config = dict(
    model='image embedding model',
    dataset='drawn small creatures on textured ground',
    targets=['colour'],
    qk_norm=False,
    moe='soft',
    num_experts=4,
    am_softmax_margin=0.3,
    optimizer='muon',
    nesterov=True,
    adamw_lr_other_params=0.0025,
    weight_decay=0.0,
    adamw_weight_decay_other_params=0.05,
)
Rows from block 5 of a small image embedding model, named by matrix and row number. Rows with one number within an expert belong to one neuron, the router's apart. Each number is 128 + 24 x the weight over its row's rms, rounded and kept within 0 to 255. All counts start at 0. Numbers have three digits each.
Before each expert's rows are labels from the 100 images, of 14976, where the router gives the expert most weight on average: "responds to" is what is common among them. Only what is clearly more common there than usual is listed. The data: drawn small creatures on textured ground.
# router: slot weights (model.blocks.5.mlp.router.weight, 4x512, trained with AdamW), inputs 103-205
# up: expert up (model.blocks.5.mlp.up, 4x128x512), inputs 103-205
# down: expert down (model.blocks.5.mlp.down, 4x512x128, transposed), outputs 103-205

# expert 1
responds to: grey; teal
router.1:091137169138133131111135121105151132114129141098123154146144085162169099130153149109094098096160146147132107138125182106159178086156112115138137134136092151115113105129152118147112131126147102146100110079142113115161100171151112128139151111172118120105149176124150101130115118189105125098172134168121104165159
up.0:091103109104114169126124143109167142134111101151123128142134133155139127171152132124111131123139133131128119122126093135156156107101112124137080108131103134129111121122156109109096147165108129134130162134116143107092115117115173118113122109098136110134115160148148108128160120160145169114173164123133081134148
down.0:174178127148141089124113140074149138202093105153135124126119083119144101145143123091135145127137119168145124133146137134111065118074187122114149124136113163124090147128154140092137109138116170122127123135164175150124117108109116129175125096140069123087087119113129109095091123109146124137114150156153138133148
up.1:124121068146151141130158136120124144105125123065163171135143140139075112128136169124144179139089124147092130128159111135094126131140120152151125128096125119135170143122186083120161115161120122134146088150113159135129137103140136067079130180125138155139097143120127137131120126093105094110119142120136075123150
down.1:108168060089110115094064165155145082114118117201101097091099106148083145130125141123141106145138155137121122144129128125112108101153097136099098135145121113132077115162125132098139162134131090137109131126073140141136134151136146162119168100148144134125141110140125129133123095129136136114117139117125101135111
up.2:073119144163137127144103133133154114155125123134105109104158080114144128127130135103128088145118159132139135135100088133140129143148144129136133139107118143147158113142106124153094101126126089162122099128115167066180140190130142171130179107131080126142098122137101119166128133147155099090233178132136151135105
down.2:169093108131084129128131125125149136141109129118135115157135162127123143085096130137162146116138107156127101099150126112092135119090164115110130163150112130126134129099095110107163123144140126136126105076161140195148135124115122129129093094070119105104098155122154149141104169110154136143164106130104066141126
up.3:117165093132171111110121114119089136113079127097099120162106159063148096093170154106114081148157095140101134141158123121141147142129159122118122104107119141147149142155112166142105094148133093143148116129117079137127155140127140109134123101106136050136148158102097118154142155126141129126177114144127129112106
down.3:180184146089140111105134126172166159135157164145133115155119083125113131144139117116149123096155103127128147140147138159132137175175058114147133125146143132152153140129124120112094127102142111136145103128130130153112115143120110124147133111122121096111104146134154115132052118089117138131144142111060153141112
up.4:127116118178104162106114155158111088138132147152137174079143132151168134117128152146176120134106144145142105137107115110131124172105170177153120137120163102139135104132098146117154089105134106126172094140140118106092109116069136143141128108133148116108151092096085114099146174155115144120110152107142097104062
down.4:137113119121117119140171093194135129123105086168107148110173120111119110111129115137104128145156123160155135102191109113115097147103136123155137161126119128164152095126142098144144113139088120150135121110138134122144151139150119143108159132163101084116118112125083127152151097125146144162085112174127120143156
up.5:159132110137153126148146106077108121133115172153099097136121076135131140131148172140111088123104145091132116135084151135132115100109101146090082144124139129136113125111099113118127178142155154101113150128158113144135136143132140118108121142112136119112132156147123098134108154144118183139097107136118135107130
down.5:132141136143105111153117120087138121100109124158119086118135168132155134084159134083116136094112099141162158099146098144085135144131162091153110128153097104112150075118131105156133110183098134118176139146111152107156097177129141132136129128145138132129138144121151142122140158152153116136120152096131116124125

# expert 3
responds to: pink
router.3:167063099110145104125109183137133132127108114162094123131120131131139138123103160133142117148160126124150114124107071129107146132070113145146073178137156132120142145097116198116113157105128151163169144108101125134106155089136138182085101133106117091170122097132108133089117113084148151177088125093112145098104
up.0:128111124116088112123173140147126117135156119125145105136155097128107130142120122103113138115136109131113124148133115132124105121164122115088129131138084138090105092138124111120115145148131087120154134148113133111118155153138081171131100123121132135097178077155172121164117127150074098109145121094112134128158
down.0:175139140131108117129129121142140145154170104129122113134148108136153119134149127166120113110111163163155083141151153124128131123075133092167156172134170110151100095127118110119117149152090149106115124111099122128148115118091148141140113129144097133133129119087082114108099166136126157128137155103126125163080
up.1:090146062196138133147117153140128146109133142154113112107135142092165146113155134146105117105134142146137146122123160134149172081100145071082115119130144113098163153133099103121089108152137096152123100082147108134183171105104086080119150138137122119127115140116131118141116131109147127116188148110145127136132
down.1:112165128157084117141152135102074110137111155059178103127150109125174121128116119162108102109125113133101123178135119146135110133153125134125144111165128125148090091124149148092147099139107106111152127118111122134095154098118168184159136135117118100084158135114140120135115171114176151102102115145114120096195
up.2:152190143156092107131144100141136110137132128118123111154068155149104136112149122092155186159154128163112133136140121137116131126141153123139114089142065162145139116164142091117114127139175102121130105156112141148114163132164127100146136136104110138137087103132185135112116144109150084160133109151139139145151
down.2:119088140109091154118169098094117136128101164128088157167104144145135091114145124109144148177124143150101108080118140151120133149110136121116126116106136092124133138115118109122135095107129128129129140131143187118145116125144141158112133158099123143191093136144096145122142136104138129150120152156112134129160
up.3:148118167096096083155174124125141130084137130146169127122143084144154107151108097150132173099148119123128164184127160119133122097148118131135110137120154116090143124139149077091121092149158127098163109162133152155117104162176157107134107133146103152120119090083094132088129124126133095088110133108146127154111
down.3:145067130158126139168113107171159111177144135125122101106110104149134139131155121114168143118151123158141120139143148157119143139126147100147139120119102110143112142143109108104153085111146112124133119128090104086100135104103078154092117109115081102102140119099121137102108177183147129141128173116120157177073
up.4:122145128142183114133100120119124143108138138138121119162140176108140098111149108150109135126104128116160186080138124147142170132145143096111125135160102160128117178111168090157128157052120166140135146131105115112142129131129140074138127095171091148114113151149116115161137073124151102122111097181171151125116
down.4:159150125147140137159112141084117147152150174152130134124157101150121093110145135142144148115183116160099104184131123103089137138148111136137137141109132109122134132189111135114136106113084096149084063135119127166099145131132085139118104164091117118114112116107137171130153160124135146168118133114125157102084
up.5:106100146089131086142139079130109160122099119113137145117108142131125122118133123135150161158102124148131143119136152140107132173146187099154150110165155117164136098138113097111111123135127133129112149153084152148116106113173145112102134080127111115135141106096123151120118124124124056124104107123126120125108
down.5:163114135174112124129140105121155169118111137123114146147121156149129136136106158133136147151130144069138111113141136123119103145112162110142143133135115090124156122150104140137119073142132095142126150140163157105096086122126151174138127169155127110175109147154121144155091148140101136138124142152140138133155

# expert 0
responds to: yellow
router.0:137121141157137166118115096125122134133118097151138111103125135095117126148167133132116149146098135107154136118145132113130102142120124082149132150127155122126142133142067124140141076116079142097091129130123118108101157135149109125131117172140133147121079088120109124125137171130106107127085161093158148130117
up.0:132135122128148135133102134126107147177154150171123135079116124087146126134114187105166126158104100102143172107098100139122093083137131148104100121151146161100122165143134120143119166137118145095115141145093121112104134104099135156115113189139122114134106150149077117106137096093118157143147114106120156143097
down.0:128097117108089116118151188106121154125160133134149111149110157111116138111134094159135138135125160132118094145181139105151136114102130096186147070141117110115166146112094131185135165139136160124140159165117135160162116104134099149151161123119134145144139121146181086148135111109125122132152156163153135122139
up.1:123102116113102110163179144140138125122119164151143143175123105127135106135128077125150142101168116114105084150159089133156108100104137133136106108160108149124125136084166164122127138146170133103133122129094131148110160151145150103115101090042147137123148131124176102120126140124071160150121126146134117122084
down.1:127111103116122168142142096101148121103104095129111115104113153118118122148159151144132163154142112123130172143200159129127126147101159130137123153105163131113167100182124121102141121096136129123130116182137119135169069140100157093156150103125135127102062135094095135132159144100142106130149113120148127155130
up.2:164146123147091115111111123139132147112163092136142116122147109103125099117132100121116141148150084136131160136113155125111096117116078098107152123089138158124110168162112053115129142084141111126139156167090166128120139150170108091112135122087154095130133131173118115129131153147143132145137073109134149126136
down.2:121117122102130104145119173139141135124155145104122138148128142134138131078142134137133163088142126129091138125140105121157125119139097117144168106139110107139105106095125145119107179132161126148101197182141142134139080154141099172062125153156106147117141124126167143076113149166142085119091142118106154111166
up.3:143080151142115128145157162100139132171126116112123126147141096130106149093129099089112093133151153140111108143124151122126121128119119133134143114129154080177153068094120089108138097151135118118144141157143130135160110139144151130179139116096121138138114188101150119150089183158137149133119151133129118142139
down.3:128136099150147103160120108118105144124161123120124086086112118074126123145130158128100100101124103111120124125101107154124109100144139147100127122090122137103118165121121141141148147085129140136117151134146107187098093104112107077105078193114159145115123117115102141130132128159128170155109114105119091104117
up.4:168136085134118111075128146139104168139116138127106104128087184153085144097126122123136141162111131092112161099065068134072117107114108129134106115073158077131123139100129152123122092111127143114162131153084133145141149115160164111105104143097140150156105094149114148140094134148149116148151123149153153102137
down.4:106121127122162113117102142076105094149108141145109154103156125092128098116143129148121180132133151148162128145094173115135097113098118129137110136161147105133158121107119157124169187155072155188122138133166117130184067135096123118127131143103109140150161141145145083128170134133123165169121156124150104141131
up.5:197097157135124137147174124153109096129142154106123145109120137119113099115141169121125185158141157132113114125115112120171127114104106159116148115174159127077105128159136173147111097118135100149065142131152150114107134105135133130073113142095137115161144127173154098134122113136122134098079100110123149106155
down.5:109125174080131108097091162069147131100139127124130114189137150139108145123126103115157142186115082154142112099110128110083106119182170113131110107153141140138124141086163116134080156125149109141146086193126122142096136150148141107112138112111118096139125096114156178123125159122111116132095116097100140130112

# expert 2
responds to: orange
router.2:123134097116100170115098133124125112138106138120158110149156138175096124123124109156128168108111127168119113121138124143098114158110166149135147114087163173114134132121136111101158132154130183129148108150115153117134117100080106109094147153100131153142174161127141146130149124122150109152168125122118102137113
up.0:090126108100129121084093122110114106152104124136144115143123119126115170122120113115145139097119138130113100153096132162132086152166125138099121133121165154137133168115165118147110109147122165097162132096113144154128137129105117132084159121108121183102145134142164172115134155105133147112129111149137070116130
down.0:102136112176165168147150107152137150100104124099121149133116164134137165139142109135111129117144112150140115102115128181145109109146131138144165091104104094102113115150136122105142108129094145172119109153147120092162107129145093120116150138125124083111147159122157114150123104138165110104107170175114138174112
up.1:084108113114155118145136144150135154108092143164126101113112107137154133123113161148100114112163149143106126134089103132154182160087134101104079123140146133118147182140092121110140121156117102157134158125130099152189132127092123162097121103132122109100156115089169103132152126121175127147101115112111154092120
down.1:152081165118129145123112101118155106143088093103152141136115174134077096142135171162153080131114169141169128134132132103124151148127143091128130129147099083154103113133128144119105122140111119131120100122080123178130152112132161110153165146126106121126115128116128095136121143120137135148154177134140098177146
up.2:145125123074110116144157149122208194140152131101076137127137127151136113159135110114155104085139141144117119122145080132152155151098155205132114125135116101125115130085106129112142122097126117110131135133095140130118118136118147107112169121140116125115133122117113108118176133102049119071152156135111177144092
down.2:123110121130140082136098129156183118109143173111126117121139081145133113105136099107114138091157149124133145125115137114128171100162104184101124135104123115115126095090118154152161161097156143138135097111117127108123126135132110094113098135182160105091082108132130138126058143146178114140133115140140175160141
up.3:101097109151104142105091111133122140172118096133117147160105150112152141146102090161141104137108094154100125112114124157132097121180148137135147110099185119129118151122154140149118169147145126090171127137129130157094127105138140117141153111101094155158131108128135144120147112093121111144113116170150137118159
down.3:075149120118165160128144099118098133069122162110113152139161101134154131103119083163090157112112133118104131148108161118145097148121135139139115105141146151108130069165127122143181122132125129125141102150113130108136105138123129126107180110137165110118116113165115126136141141113126184074154167124125153113127
up.4:141143140156121136112137121087110123125101089123124151148139164169169116138110157096113108147124131118152088136111115122165111125145155133135110130149113099161140124154144149126122113147116142140095160174116132121143117141144112170124150098169134114131117176154146087090136098119114108099131097136098156104146
down.4:121125170153153123125138158108113147116091128157093122126169134105092157172124134135111067134132097115127139123157122111139139142126113169130111149130159130154129155124137113155128105129124168113134142101139152126071145134119130148127097118091139125097117083144137105185127115160149110128093138126142106144154
up.5:176153186110090138090145115149168108116175119111139116128122139113130130155144143114084128143113105132182135109149079148123113154136105101072119080105114177133144153131121122089145126103109128140122120104164159109104145099128137067125139100135132097098161102148180122162149208149148113113121137105131158157121
down.5:150151143104121126148133086108157144088112124157125181096103139160117120177174101170173140140121134159086113141153111149134151100152135115134152090160186132113155154131135125127130118129106120142162117089105117156106163153146114162142176131152161096137121124132105155119112118168155071132136163144138122109118